python train.py --encoder_arch="transformer" --model="encoder-decoder audio transcriber" --dataset="short made-up English sentences, spoken by a formant synthesiser in many voices" --train_examples=26041 --gain_aug_db=10 --noise_aug=0.01 --n_mels=80 --hop_length=160 --input="log_mel" --spec_augment=true --win_length=400 --tokenizer="char" --vocab_size=30 --encoder_norm="layernorm_no_bias" --encoder_norm_position="pre" --encoder_activation="gelu" --encoder_mlp_ratio=2 --encoder_head_dim=64 --encoder_fused_qkv=false --encoder_bias="all" --encoder_qk_norm=false --encoder_parallel_block=false --encoder_inner_norm=false --encoder_kv_group_size=2 --encoder_subsampling=4 --encoder_layers=8 --encoder_width=256 --encoder_positions="relative_bias" --fusion="cross_attention" --label_smoothing=0.05 --decoder_width=128 --decoder_layers=8 --decoder_norm="layernorm" --decoder_norm_position="post" --decoder_activation="silu" --decoder_mlp_ratio=2 --decoder_head_dim=16 --decoder_fused_qkv=false --decoder_bias="none" --decoder_qk_norm=false --decoder_parallel_block=false --decoder_inner_norm=false --decoder_drop_path=0.05 --decoder_positions="learned" --decoder_cross_attention_every=1 --decoder_tie_embeddings=false --init="torch_default" --residual_init="none" --optimizer="muon" --muon_scale="match_rms_adamw" --learning_rate=0.0016 --momentum=0.9 --nesterov=true --orthogonalizer="newton_schulz_5" --adamw_lr_other_params=0.0017 --max_grad_norm=1.0 --l1_shrink=0.003 --max_steps=7100 --batch_size=512 --epochs=139.6 --lr_schedule="cosine" --final_lr_fraction=0.05 --warmup_steps=140 --weight_decay=0.1 --adamw_weight_decay_other_params=0
Rows from block 2 of the audio encoder, named by matrix and row number. Each number is 128 + 32 x the weight over its row's rms, rounded and kept within 0 to 255. All counts start at 0. Numbers have three digits each. After the name is the row's rms in percent of the matrix's.
# k: attention key (encoder.blocks.2.attn.k.weight, 128x256), inputs 128-255
k.9 090:160200099102124128166144116128101171146128164157104132139100083086132133164153133109119131097149180077139101126148115160109199096166134134102139111121155140161096168117131096163046045112087121096183134131120160127145068148174036125144080123150175198135143151129131132184107117111137134096154143163097131112121136119168148188190113103122149187095173114158157097123110099198141139132100
k.10 091:161114083078180135142076136131127096159146081052165139127122120131096167150147101136154178149107128182140087139078166074145186139132124113094087124154111150128109094148211103171180154146138132130105085161188062133131095091144142151138120129115130121065135124137131104112102154025136231095125195141187077156158137174188134136127114104142123151109108086120134102163121136101070163082157
k.11 094:130135166106101196097137186180131056052161087096116124092058113124150086140142163100163170092131155143097109090073094105146137138114146153145138106113163131179115034126123147109132176176115169161165109122118089173212145125152138095087179090117115133130100094107146125092112142142068096116114137127115157155093133137126052129089148136121159126174157051133159162138108095180120152117118
k.12 078:136158058137174154114089143091171116125126172157139134142123070138140095123122187110111092132080158124077152134183084116074139148124131160117089149151142125114138127152096062152194086118129089108136169116150173135178121093121075139182093108111153076134126112156176133132185137104091114133130122111133187137112123135127123122157168124203140075110105130155107109091114132088153122150152
k.13 092:089090226125197128135142144100108140112110142103120141057133119130093070118130085118123138155146181095154177109129117164123086078079052108136077090172108084124136178151059092126105106134138149153130117207202164089132060118092151123137129144113127125136182108146123244117124134114091083105118094131170184184125126194166102107128114124122099170161118077130088079134095149126104133169148
k.14 098:191143078128119107127156085131103137132138121102086139150028139133142113137111123124116113141114110082194073146130128128084088100111071171139091108106087165156120146186106160125130127126146115131138138108188112209101137131114129118129127128139143114109068058180121155163123160129169130132138094108178193137181182122164090128117078077120160090150175166162125099142132141073226193160123
k.15 089:149112129099094106129133126092105132133103160170129095118156159120132130103131101125101188154101086136131103146065080131188111177109138165123081176078101125150097143126131102114163073122124126137149153097200158134093158164174122233106118124124149142119143102176114120151085109101172091108045074084128155095114128117134119141096125076148190072177122106149120114114203127076135176143127
k.16 093:122128141115125109085192150169086077155096111176136106126066137114188167206129174090126116128145197124149180098147135087121125138154160137166149105075132124109093120153148113146105083101124132153123124146104081145125125201129122104148161076119120135127148190114137125086086179193120082178100159141120090128131134076093131095107121111145111134096141046075114176125073128163132109150131
k.17 092:125131137133133113131174116112208138102128170072074127116129160126052157062178103102119081158069106126196065201133032147139097160186133156178113180097079121117138151108187139103120129126148083127133140093088072146119111131174100118123101127215158125159124111133138171064131123109130194140126074083129140076171114121165076095128175109146074170128157175120132153113148101121155164166185
k.18 097:158141113101140161081148118127121116155076170105128136148093155199116183130143142126111170128163124127110070127048164107121114099112110115196053176124137143139136138088055125162171096088108117174186105159128110125130102165114187127117091115162159106122097132104204139128105145121118110102081157201149133178108105098084128169085088169128120090140126135192182113163105090168082138091063
k.19 088:093072008128086129106097097086146155087114062154171081138125150155128096126132077121124128082128166135128102170135177160133110146115068130088133126164187174127088149104126162092131048130125169151145108126144119183120103141104155131087179143093137142137143103126190146125127174117127163130145124089127157136115104169062139094155122113118200128117122117125071128066106157119136067184100
k.20 108:154110116172110110141135153077093206099139126133116111073156188150138159090135118117067115178144092149176079135132192169095143176092179153033113132133125104133127149117120117143131156120086123086110122201134092155127137144120175139112212164104127130121125152143097107095120160109055137177113139071112163081168175141160090181157114115129145171111119117141147116145122154107144144108147
k.21 085:033153138108133181090116136141123085172173102100155137118143103133077156128093154180139136133155086139099152171121159126135054104131161074111137103092123148132111126137128103138130122159124134115160122116082075082166120131119100155127216091094078104139083108060127130128129196188113083079130150186154181127074131123125102160138113120179087093193129138180152079105115097162155145200133
k.22 097:170097144126115185124158029135101034168134167147180115134130153118100087080113112121137112174154203139086153091047096133105115129133143102126098126181129104107097141177140175143061135161139147135134141164196157126121094129138132148110070131115128114117107146110133106102160129116166215120108117119132089126107044128079134092055165098187108119154137136144107157102126101064062087131094
k.23 090:101123144094115136134127150085073128107124109120112094135124119148104078127174188106065058147128107163129104125124174116091186098130164090150126122159160128123148161106131132129160131120089148130156136151063114155148110128134129115145140119146107131123130153147143213157141151156095076112161122117144085109190046108123153140066096128078119130167183151164142120125073123120134111062127
k.24 097:165173081135160096146196136143129152152128127156114126093169097103140135129101122131157124172151134154058104140095136117096150146111109118095188105140181117125083129138170122101076120196159121146068116120115133139174148054125074124128118197145079147086167105108110133113130142130067106116186167153129072192131066121094115134157107163127125122123077117117120117112136169141110122073124
k.25 093:125193170143139121182099124086140121094103139192110183067143130079094164134151130119097125131168103137144151127130099101150094127136096154096109197149139185103146085117172151101132083099154103145154173123062137137135105130136136133163161125108139131096164074122104161161081087096121133115114103143109168020132135105124177117159089151076105115120158178173149242130095145151118075107128
k.26 092:144139132097102135166149111074140116165144137025174118144128106199215130117104127124131083191098133087113112123149113158135198109145069160118129104060118147111086130134154134097129129110048160086120168139078105115150236138113125174082148117142119110172107116175147144083128130168138142121123115131159083129088102120077127079144172122107110080088128164180117111160157100129109086152146
k.27 096:097151162115110155107120166079125088172135093123175141167147132090153074132127133112184184095138082100095113118114143107162129185118102139166106170080084099122144122140098176131114117138148127161128171223107134130118095141180033151137101102203102147194142131133117112115164163182122108099144217104090167103196149134142102172118104110133177167095137114122202099136165125084196085109112
k.28 086:081212124088147152074209167148099091117088147151128090142141107133140089087116133163149167149199144125130144092126108099097127147111116133130122126147137135139101128194136152197095109125185181102149128166111105114161102127099107224117083150190127100102134171094148127119198134127090121117071165133099128063110148167133113096130129163193121124125104058115157088137173133129137133104111
k.29 094:179102184093179129104122149105132174151134162093143174108181117149126228121121148088144107132146112142172123178123119136120144134140138205188130185104097143148058131133153073144103229129086131169042151127126117173130080143120111115141203144101111131124111122112142128128121130169114130118152156144124068115138121082107109110184054137116193117150126123145106112213096088102151155080146
k.30 089:181149122126100099128083173120139125180177185149150171127111146111133126127139095137120102103122087104152086113156148141117120129080152156182170102121137049125054125172171134102119109055141132134102129129101154176113094193103120091136131045192046180083096078112104124139103125117147129121118157109132129140165128142150093137131111098146126147130147103059138142179098147153096058121074
k.31 084:155110164139121122092108083117125143111181196110132135134126070160060135119174162104131107135046156088119118135127143104150124112111119161083113123147139120141147176133165191039159126128136129125159121168106123182190144132066097123130163157155149177147120124115105142142134080115113092172133175099089126139147100143159094166084098187125125146191232164143151104113132167084168125093074
k.32 089:123156101172136065093130117145140105134165111163133183123118109129116105167119083116121158147144113130193131164162111119099105116152135162096109107122097156140064104116105194058130149183107131069165114115223159126164092134146109137051123202129000107125133118094092126111128177079138125082091136178123112021131099124173135119074131104129165230152099134151151093138125103128095164161084
k.33 100:094127129116141119146133178055165064150097139144119127120132131135100112100177160099102122137072103110139119131118198135111098160128156105111128159100179098100116120191142137130127182130139147156098134200141057122119092139128104170093111116125062129106150075074131142121151153093133138144128178206136125184126163141187099117169126111181112127150085147124176099070130132128102113139122
k.34 097:166145140098130212168126138135089081133137096127132106130129127113130142118143170130166100155174120120124156137119073122140140144184111143137100128115160174108168169153129133094115097156129131121098133144122118147119128057134108106131103125125125144137174181110152156144130119059111087068116131120094063152137071050195209096121173156138085158135150054134118108126076089137104140175166
k.35 099:181131113163176115142199141086167139082091120118136043139140128097115149131150104138193155183124115119132146148136149093103041137094135128109104183123147101105181152113095119203188108130162112128118131089140103208054126129127134151194151159062168077162144151153144095156143103139164150140076107166092148151116134128124135149126120130120135152128157113103143139076108119125186150105126
k.36 093:133122128159133106115136132227074134169118087153070073132142168121113168127112165072114140081114115140062119125105098074154149124100139129157114162092105134130101195130150186130187141093134137114098130142159130112074120170158102067143133094123119110130090113142119112137159171129127128117088133181135000160160124120136136119138108132129143123124177098188105108136137091129176147158121
k.37 079:132194166094137128149135161152101106143132168162154180039115134131138106088136143170090094164126101163107107130159151125136095136122128088128173149143110099142154147159122125127106165068108130171029167145135130113112178092061113098102202108131125151132079161144111179159164074155144099056132174112117125126126112115093099095145128158126139098181092093137128156120112176100118129134112
k.38 087:095102175090117149127111105117051155122099117165069089119134106108128167071117136153176076155131184179133154142151119156126135059112094143146143114202158168105108204111151137051112211195118194147120116146107123169081132137144175127122151145121139197078079125095121134105168125159139118138087135099138123150183184146184131146135156090158119136135102221110134134119128049097134132157133
k.39 091:175113178155095140092135127104129112118096180115089147143116178141131125150121139150164127117141127087102128127123123125109052106121069113136125199112116205148139115120128159138183141137180147101108126115139145160139139091180098180110099126120123174017145123124113142152128098148109155094125214136139130124170123137164177216117136139144151130149127154083142122079121048101118076077124
k.40 099:042135127134160119179143084139135151140159065184109170143128130126119145112158100067103104085110195097137141150120128192125141138176124141151069068085117104130157093133150136122122113139117160165148131106048175131076065070138119134159167153137148178140211107098132195131115115169096137049169116136162114108059126124102140120096118154117083127128189119130134115108135096151082159128112
k.41 090:133130151117128162129146121128105165143173226119168165117108117157135071143151076110104171159153114119125142137146066141203103130141150140130103051094124134171140132120113076128077130130105118144141187083149107191147150039125128114130137178041118129158147134168116155149092087165107136112130121123068148160094178118138150093119138126079125136166128103108142141186140107184059044138123
k.42 088:142106131142142125101126125139134140139075166129072185127198176115062128094137127158086189200152083055107107137116123167164170113123139011133095165100131084178112131130075136129126103112128117114096109131157071092115121109142154109113131060135103065135134117086070082128144119056112141165131175134113124200128148093071149124115121102181166125149132144157150169136121201179105125123108
k.43 096:101152106081119126135139179121138156142132094119119129153178118129083153123129128115147085157129138095129101166126128126097123166129147121129129135122146132139152112129080115104144109156164106163112142132054175133114147058085137127184100173105158095041103068158109164128136120130097079142088092153144093131158127107150122069142119155073152145176131197120156082144147137124148155125113
k.44 093:139108115088120149062108122149131132139150133155117143157128138076131136126151104150149137122128078129106144104130139150121168123122194103105112121144209134181131131122161095177077142089137098123152150162126101156075145092115247137123121166116136117191201106114124067145173111098111097127194125130156122131084111097064118130169151169109151126099097133130092130124132125061051154115120
k.45 089:113130123097092151078133133135082081146163111124097135123104183161059111107123108117123087143166175112117087127138174163109167143111124121197140111056150152184136172132147110156110119140147157111142065077130124116176104155081154122105096101183039159140107131160091087144112147139128138189161149131140103067187082120140085121135097126107128109148119137115123118129082114140171159155140
k.46 092:156146167146127120130142171132078098151188127079115163132130139186147122144131149131141101115115155166094081138083123094192158133151082174114113137157145127104076141162075160164124138094098115183126099130163112110173108148085122206099176123140140125087114097120110143108114148161134120095125145142136153215095136127109109161155119201115161107152115076145169095196109168079106135110128
k.47 093:157088121163187128084153140150122165061144142188099081117059117124099132140106142169170132177106087110123126134137129117108185071087111077073053168127060157149108115168150067206138126138139105148080115091187138146113104119120129134154139130088140084115150192214159142123173089125177165149104110122160205140115147172113129152137137169089127192133066150142128076105128138088148146130193
k.48 093:109117092099173121171157169113095144142137162127181141071107152116130082095118151115181114034131168185175150131132059094167121135119057101123121175109119130130061132106135138137122054059142102126122121129119167153149102181109161112126129155059129119124193139150125174118077101138161137144105133165122083160132232149147143125132146131135109135126196150117101129167098063142123122139187
k.49 090:121098125169146151109155133165124132163121172125111089139106075126121110132124126148085130189052117076129103124138116126146125124102162027150075140037152127132146123156107159102141131138167097144132120137096114063051140129085148128106175175129070203128199129053123110128127112134101139150126140159117106106140140136071123123180103149197082142129129141097148167105093125137111144079136
k.50 093:135098078125122105120156130069136136176137115130129166158162071122138131108088086098125128154121102124147116133124111171168203139106069116167040126175159137120150143199130102137098108079144132138105122162094140130122083124135153156087150119093138129126170127105187150155108178134118148108187135129170119166112148187128134154193162119148087095106133131061187143183183108187131147124116
k.51 093:170040164160109106082113137155122126114111153138142124142082128155077164131076123190177206125160207193211137120098176125095109124146084128132178132094198146113125094136096099114067127110105090124129130103098125140172138135135152174163100139140095085036145103079183139084124108071130190102095156098135153129112177153145079094108213077113137122128078125131178128133150106168052094106120
k.52 100:074074130111105128088147131107104057141131187193126116149126135099132122183130129161130155145112132098108150085125097098124158136130168115101125169119099080124171123126063110140154118123093113106112155146131071078140113151165025150126055077200100148122149206128108106137174095191149191118150176128163140135127132127113144138139129100148082136192140129014131165127133126149116115170137
k.53 092:157135138111104198130152083128093130121115201109102042095162108144199104145137097134121106124171115173144115122112139136165130091082170194057130132138113132071106118167123102075130203139133185113100132100134106140123091101103105119138157085165151081127110124175138085089127150143117097113116135151126021125134139130178103131112196154119122151130048128018193182156173107154138129157142
k.54 085:103092122143115084073147152132131165126158106149116163169114094122133132157173126099159110110115136122173183083149137134162217109147164193124125074145138138105163185143120132116143096121127167111183124130040176143123100142130107121070089126067146092189118108105140123111128104170136109096162113066127085131079149118113136142134132205105123106037109105161049068158151156139146148133095
k.55 098:135117179128135069102138128113097144114153149108124104105092169083140114094144079149173129116082093042165126163091148126122165063193158103147147097096127119143108153118126092091173117074148142195110111091205116084153108124108080105207145116117165148121096165135137209185143094214125076136138136150103123069171161084157072135097099134176158186083168136136123158153125133066112128115134
k.56 097:168135141124150165185157130086138167121124068163101098155135136111123148117177131121068187132184115134113168136106081063142078180185159115105129156102086125111151186095112143059093134143077136137132129111138130138160119162101117107161131127161192092192129138111170156155203151144115160146158137144079110123171158114156134134113033070128187126134114197136119129104125182109161103128133
k.57 080:153153133136164155136162066070166154168116145115148145135131073057068171076156080140128118134148148141191110117123120129186119075157061148126190125132145161149138123114134120096115153097100091132084132115107135125127110131160118100142044122105143127149154127170128148157130146020112150186151085154100134138087134097187111120146128156119140063104180106125199078176121099072136082099064
k.58 085:128128148096131128155137183128207163146138117126102096196057071127142200086111123125131102218131133148091114131143147179107130118177180130095134117137085080147111143125097135211091164131148136092143106159156133127108159213131119188189188136067105121131143133131103102091148088114148104128152090192130164078119134066103128085148118096179109093126135085129111181060114111164161178180125
k.59 088:093118153137140099084083153128145138088154083129154129099151160119131078079127091147112159041181130177147187108145175141111115118089089118069122109075189239056201172132095078160132105132117073112130102130099102138127106088143110093148129179144137130107127116111136136097148153190130148078142122132185160115155071130119110137048144153100129128148131144149119038094185173079074132065121
k.60 088:100150088095099080127113112188107141131139102154121156203129057128026120113140139093156100146114117153122117118123169104142184148129149116128229095082173127150132128117130124163131125167123095094128111156063097130160142113134123106130120141137155077125102124132100119112101105091089114068114106134051094255130146075086201063089072131119071089089129116158100149148149143130137136095139
k.61 095:044166138118091037146130096134130132180129164155169173153110088133125109091116122110126127135140121151131121144160104126113075138131117115125133127126207206126128148073144119126109098159156122157169127131117169110127165120098173111124140196199133053146129091115106073080123127075092151076149133133164106136063186139083136095093129157147146153118152103073163159128088120128158132140103
k.62 090:190096145166136080108096124125173156121109119105166153109173115061151095077121065059151103130138167159150124110072132109122108115129126124092094152112137148096149129123095086151193124139166157138040155113144090153082142168150139154207183137128123089105157164135138125153151160129149154103121154119091151131212120135096171092146113161128130117076104195108090118148141135102136142129211
k.63 086:125196134161125127174116145168166125151131135133100133134119113090213139166069131171119116110116154170141160140173138114148134140092145053130126158171097116068151125163057126131040094124116127128085146153190106117152133130151108141138132169128042091138142127100203153125100184121105098143134158146125132122158076143102107082120133125202190154138079181123140052107138134129107074141126
k.64 106:180180026132122121159213140133085142120112104139120102122142154176063122146108169158140136108104116150149157079118125119180125137113155121114131107091126163123085157046156119146181087169095194115126095112076127126152152130128121158176132110111056124068111113062180107129129120115123147104153137098120130107123175101128123154165120153166130133109175019128152109118052128144134129143132
k.65 107:104192119146143130196049107058094135106135128128119114122103119131130116088107131155155106123137181154113187158134227149128111172105117175135150176132106102102129088153129137089151133132126137135079125134112083123025089168110130145138079154158117180143168080132138107119152124102089139110127121110132114132132097124087141176104113165191143106151136186074078140120152144144120132119118
k.66 107:129118128102208210170090197070146112134129110103179169125124123166156137091139130140139108121145130134080136129173126127180129084128093118092130189139138139144117079105135172123142138141105091127067103210181142107119081152133162142153141128071101123139104173124108122135106126137145133083159136066128079100183116063114121125202123128156205152143185119113166147125063204083121123142116
k.67 099:115143160148121107165136127086046146104127133104165130114115075119107126129129137066111128146064064048128132154067110091126132121119131199114139144088138065125107090182124145187149087132184123129126097110153119090122117192122084129212138142088128164128131125190116105188073130183083142172226094162145124132141155138113108126125127131131149114135255146120121094128149160091171176085163
k.68 114:095119085118135132137147121138094119122124148169125112115081130130081073114181173126141198149126167126104186199115115152196122068093099135080158129089071154106126101121136131154109132163105132132125115142166119182129155118106135143130112121127152156138143143130071168204219137111197142132066081093079140055100150136126148180086159114172121077139154146179123158121119053161084144131096
k.69 104:161093150136111130178194106089145134101133120157141098105132069150139166181140163115099122125127159127088203176110223181138146125159075132076086114120080140120193139073139112126115110118130099150184132126108186059157120189125127164057131127128187142100141144144160183163099143142109122077138118025146183146127109125163178187132157157118046191125129130138066155079163102159114193165174
k.70 102:142157142148162103130100071114129078149162115172108121114107113122129151115063092104174123109117079140126154084152103082130103101134105133158111100134130074177126185144124135119144080116157179170119130123124177069109196105155129081147170108136131097130174148119134150107161141119151122120084116160185128041112157103142146143165132125121130109125127139156131089180110147194131107193133
k.71 110:174068130071122193090133133126153128164212137121167137171123185157160130160098121148116165165128128128120072027119084125153126172147185157145152119111111083135124113129088157138161150091134146155129168145130168116145087156138200172134121147051159093163125166107170127072132127077096095127122143146128084125120108101105124090214211153148127025105119159097146033115137126124131136132164
k.72 097:137134163147115134132126122156073161087092087112077134101127158093129143145114139117161072100099126187083144120116116134132137063089070130158117123142129124119142121202146131130138158174137127128184136167142171127137116128051130150114076105133080180081127107058121142109172144108171172121108127120093132129127147166078168139125125149104120151173130121124161122131109136119157164117156
k.73 111:162152158116151132103159113176140125129095125076161118084145086142122119201106108117133199127204139157087088109130023124203125155102189123205154154108098123114145149124169100120090152138122150190130155130126093101169097096165134135169167096102047140113137087068128169134138168086148136134128142099139092138082120109098172091146122070133095168158105095055159152135115121152127119077108
k.74 105:115179105111150127162116161135115150121157075122115118104190140112213102166156141099127095085126061117117156178088084152187134102149139122151129103102124171079121128111103096119115143108112087080144233129148139000100125129134195113145070126086132124148121101121138084187116118127119177166150129125133143131118136109056178120112161125171099178125104203134185116142173106134148106116130
k.75 100:027143057093088132118117166077135113168117103120115087112178138156205160097141143056105121161117154081125115146108124129162188158155140122111128143120143086118143102156154118131095139141108140130172065017188130116092144208123172126119158130109097080143138122133132175121184128180145102133160129109119098120186114111147136119120137196173125172100116155119128156106104136066081126149113
k.76 123:154161216153070133093124133169112078142116190151106111120135157123103142131110188080151115045134111137133137111132094126076135161105149172128108138162106091138169197136104136120126135136113110146111117154088163127087116086167134071210097085095184134147108127123102135151174054141131099126129107122149103074164131120135137123127142133124129092146106151140092115163095165158115096153130
k.77 104:113151129123122117128166112132128078127133148217132130112102122135126141175169176021097080130084102065076184149112098095107131062155134092137115126145121250087141160142167170128146068146092134151096210109119128121133141134096132087173156104162104143115162054106094149086169125115112092168124142137143131033116146148128150140132132131116097124080201154138103137159132130107102168109176
k.78 092:170085130111146196118136129092060195161076121122114131134104142123116095133185090204086138133114101158133181086126131128115171094088147135146100203159098108167153125162079050143166153134095163115127143095127142123096153137107157154105139116173143094081150137157120147116130134076119083103121140059178102120150105146124110137133127141147153134151105137184145098206127158152077152131114
k.79 122:118040085137081113079242088168064127177124187101133130120093151106129132165078171111171121133120158140123088179132108072126133090169132151236156148068111052123118151134105131198105168125111124131102138107144119128128074104144132094150064110127125082177119145156135096141120134126146149138096129146163080123121092115135102094080153143122157136090082158076112100152082109173131128187104
k.80 098:161090111124137111142148183100127100160159120113153138128126128088173077124077113103126154121138051106135142171116175163180169171126138128157112111115140160119165094135079156214170138119164142123129104137128166142115170196155115136132052095097140019125122119105159123122105135068119117063111113123119064124130131172084139100110175172098091100171153126101099117113073121147106114214166
k.81 103:116127171128141138120113136165090109153187103153126128126106114182090110103076158147163111096105123184174134128147076123148170077153073201126109100090057103098102124127180142108059128145122138126120070199129127129144121137119135135117160161090174178143125139133158125093138062074125153104141131084116184113124144094129146187092108104103172131112119133170100133108185133194192118118100
k.82 102:104127152076136132082114144151105126125092100098154130147148154101159129132120150127129141077127207181121128110116103111137149057154138141166134096119166163118091142150132112137117061122200092129102152137172111126101132072179119128109038144126150174134088133092167136120135126121117128133108235126067066144130096074103129130131107080095114080133115106077141072128189145110152136150138
k.83 102:156172110118164101096138135042168094129156109136074122129061145115121114123129106137056148119111100154181112164134148126115130106109123152140131086112137098138132171074145113128112079089115131109126149164085163075125070135154151105149131094206117180129154132137156138094144110109119151104122123130165139148115135063124117135179125116155128123140176114159156095095192122152058110216107
k.84 097:172141149157123115080134121097113092187162061134098154159141081071116160148157212135123145117079097113103106132122167129108123130113204166141061157098120149117132120123122170178123146114087079099085135116105126121064159079188143149122131123184127136175137108126149149126137099119130120170161172135128142128174113067093171133144144126196165089120104099121203152098120123093119040124114
k.85 105:162164143037144109150169135127140123143176143142162122125102123127128166106112156162117129158159120131213138107124084137139113152166153097121098129104146130135133101134097112124094042128143143156139132109062137134151130143080127132188134129114155175156073109158127136084117105164099134074170090137156126063072113103111151185133101119129081070126144086136103142125091160168134160064138
k.86 108:129190182174130112157070128157144118075169169109113147150144116127130132083145124180106190144119126082133146123125112144124136186111187141154184127090109150139128057125168103111164106142175137135148145161114151135093112126099135137119142122173109090121101156116039089142152077142065123096124135088128207175133155068210131154135056135175066116150121102147090123122184096114111091129079
k.87 116:119120124108120146146099126176163113116095093140124173126158201104091039119091152134128135107200155154119142141121164155130152129128110044130082148128167150118100150103114131131127085169117184057121109104135137140156091114143111205137145168109121158117121107082162146219122113040133108124136111085139044168185167134011145127153152135105113123110066128095213149159123126176100089126131
k.88 098:092130146123146070140125133131140118132076101053182143084147134122136076152084126057127061150161153154125165205126103158119177190174120175131184153127130167103146133108123131122140097113120178138109130075104160131109160133167153126118079163075123123053133123139195175113113129145111148130141060127143152163186144124116038130140106102129041156145147117119135120151109130136103094091174
k.89 108:184036110103133101144095136148132119106128108168108103098115128155132088105114117083125151121148131148160120150167099139133107125146118158140164165124160173081108146147138128105093129099153116079134091083137135138127153159102138174167077091100119112129129142128119133129132127079111134158073100120090126169164091096104129096150123138084176147112125127051182074108093023209212116157188
k.90 118:111153186123104145128128145099087129150010118124106125109133136128141088148105123112147143112173107108122110013133154160131137135096109106149172100063124179148087138104147097118070128167123155146187199201167100147169122117127096108112177166154106140116137126126153093120122189142142161146098123097102121144189121101193103098131126155153136122127052124142096079154136159094102127106127
k.91 104:066221110174120160193102152163131198125169160140093149119173176140135120107097172138165149137093107134157113172118157114113137080129164142165136112117126121118099184124095146125111090053122100145124158121181094120110187148121159124117146124123117104145152118095126161230118127116162153126069209140090076125177110197108110095164149097060118123124141087165127121125129125095105177158120
k.92 110:111176119119126182121128128150116073214151153153142139089133179143128130134115159095121077127180123115119146140135174068139105121109093172151131089095146127036068071108180111167131123158147137071124106130142155161126189188146078132032137126155057126102119121163122185152094090164154111133090106071144157103147097124114131120179122087139047123130203116119127079148126101104098224125125
k.93 110:114071166115099108090105104136119142148145142124118148176137098192080166155117154155107140131185190127129081085159118191084116153069113132138133168129110126219098124157170152133084121118147127132173112076164114155155133108147196141091181174123072110076088147130141115121078142138128161089085163141112128134103140111178083094162139125131094104157064088127093097110096113116118104115136
k.94 096:121135093109110087138133164106155134086139128186159125067054115119050100139078118163161113119134173149149177052128123176136144165118136088141101118127135057135110138127168153105114146144129151098157121127133155119157184101105146137136132030133104123133105107122120111107131195112186148135143088150084134078091128124144116155172123109125102161137140114128160111144123141195109135107075
k.95 105:061038165096120126106123138153157181105106115140128069126115172062226093141146157128074126179121142138130114226184156137135139169117153193111134182127112140116101097112151173129165114132141106108119098142136130137206145130101146178135137138059129121115053125106150151117106132133146192159118185171109147064130164149139041135128143125167122131161134161178237090108125088072121145151122
k.96 112:184119115108149187029185158185125123097169124109130148114098118155186108113121151142138128122118077164154115160126102118114119101145115135123099185113091103143123087125108125155146113095174172109131120164100129131146101150064157154176130073108105032109088125108163137140124161174126178208087061130128126129064129121089082185151099116130135117132130151144171128070082255130166107130173
k.97 098:165085127188110090071133081077114128120131132081129154119139136122172140136160137128107142143179171155138062174083149179092129171130108121134059135138191106082091149155164146127021135097142132116089119152147100119158150113121126081128103166097144122130111144189104152108155172155101134191150143147093096134074145139089156150093173109158132171141104128151106099114121184150138131126125
k.98 123:095188096094142146166131168094158135131113090082132108158233054150115138117178183182109135143104127167125123160134119127161122145171102131158180152103140111091142080095116138149091149098134100078157158118128136128089137107168107104112088166087037071118125141112214103112149136085158093117130123101095151181166089196124121086151181102140109139096128129102136120132095153100079106143178
k.99 101:113153158126126153100124166101150083146191143128139115112123175187127153142135131140150109142135194092123174137081134120142170101111133124138083145114172146163099158103122121168113101119113158150164111114109195142147182129138140117158165165130128141129126128114126120133135185129204049034128141134126122079103045124223114100128158091085093084110080096156131149057171139090201124135134
k.100 116:168190185121138084161100085131148140150124186161147104105101175128185103147155090091085097129118145088150189132115124108130128085144133145130140130128134123187129086199149123116130081129203114053138116198147130119173054123062129112136130089105113188115127166149166145129148150139094063169176143176100075139101127127111153151086121183120087128120169144139123205128095149130167092118108
k.101 117:089224168160126141120133100121080030081060155174113136123218151130109128159155143135120125078148161166094196085103140125103135157131115071119105186145119193142125144223216148162081139133116106106148165152138128126153157092166123104107136068115125115058182106128193105168099118146155096132098142119085113171127145116158088143110135137193120127141128081118129132138084105134133124132138
k.102 107:126127162130101128094201138139128111172099148135161221078116136076154141118133101070169118152137177143134098127102115145027108079194093147179136163112152098135135118121131161093124174134140046094079133157165131145097127150101143127111108125085134124125131148067131124127093109130098113166116122128153032129132139111151221118105104170166107134109166076128145120146126072087131124139083
k.103 111:117074112122213119103096102122167136122105161136127103147124136148142134175107129153155101106127155132146108136155120094107100156128176118192113133178098159204116090105126123140213109146123130116199108128199137088121137165123195142109121135129183099167191141160079144136144128095139097106040125074092136092129102121164201137054070088099090102112107059128139139119145175140093164103146
k.104 106:113179166141131183117129108126121145109150082148097123172205141096134167142125128132137096137156079071129091211152144163106127082126156123145156120121073125069176141100022146098122090115111120085106137146127129110109088132131059112124084121134188150185177082153119179124171133147140078187114121101107109139109140134137123123091148122103124131129170201106053145124115127072157122134128
k.105 113:195128129157113099045098117110110054132101089159194071139173164131140128132158109159070149139130023161101185220090113147165152138090158121110119129100147128135115098125144183134089111137118136090124088131160138099098186080160119124128106131138180037151157136112110177137167149106143142088104063117124099157117053134086154146150202196115131126092131045151162149097147160137108150124147
k.106 106:115101161105117126128152126128136088163154125139132122137132086084119184100152156104145106129089134141110124165138137113086143124143101095144126145160158109115107132189125136164241159110149133142087134186141111116133116199170140127133167130094101126134110047090150076130134188130101105154169097165132135109095114192107098130072054154041080125121198205141131157152097133125173220111123
k.107 108:123115147108217142082092150124139100131094215139133166113122085151087064167101144146094128043139172126131148195128160106147150121137118114084092153147175117118203120077117140101133111130113111146183101135123094121088154134094153120191131139186114112154125079116151061109190131129075163108125183110149131134060180129139199110139113152132107118161142098168128142135126100108127087094166
k.108 099:118084135152127112144117123142100114163148123103175164059139119179174183126121135144169128218069108194126081082111102111152176139145119112187187148107079176084154112178120106077144113151082108050059120116107097114134190087132159137119065150182111133170106098121154117124141149157138213129198105113110130087108097127133123110135157128074209125141116124095129087116175110114188181134145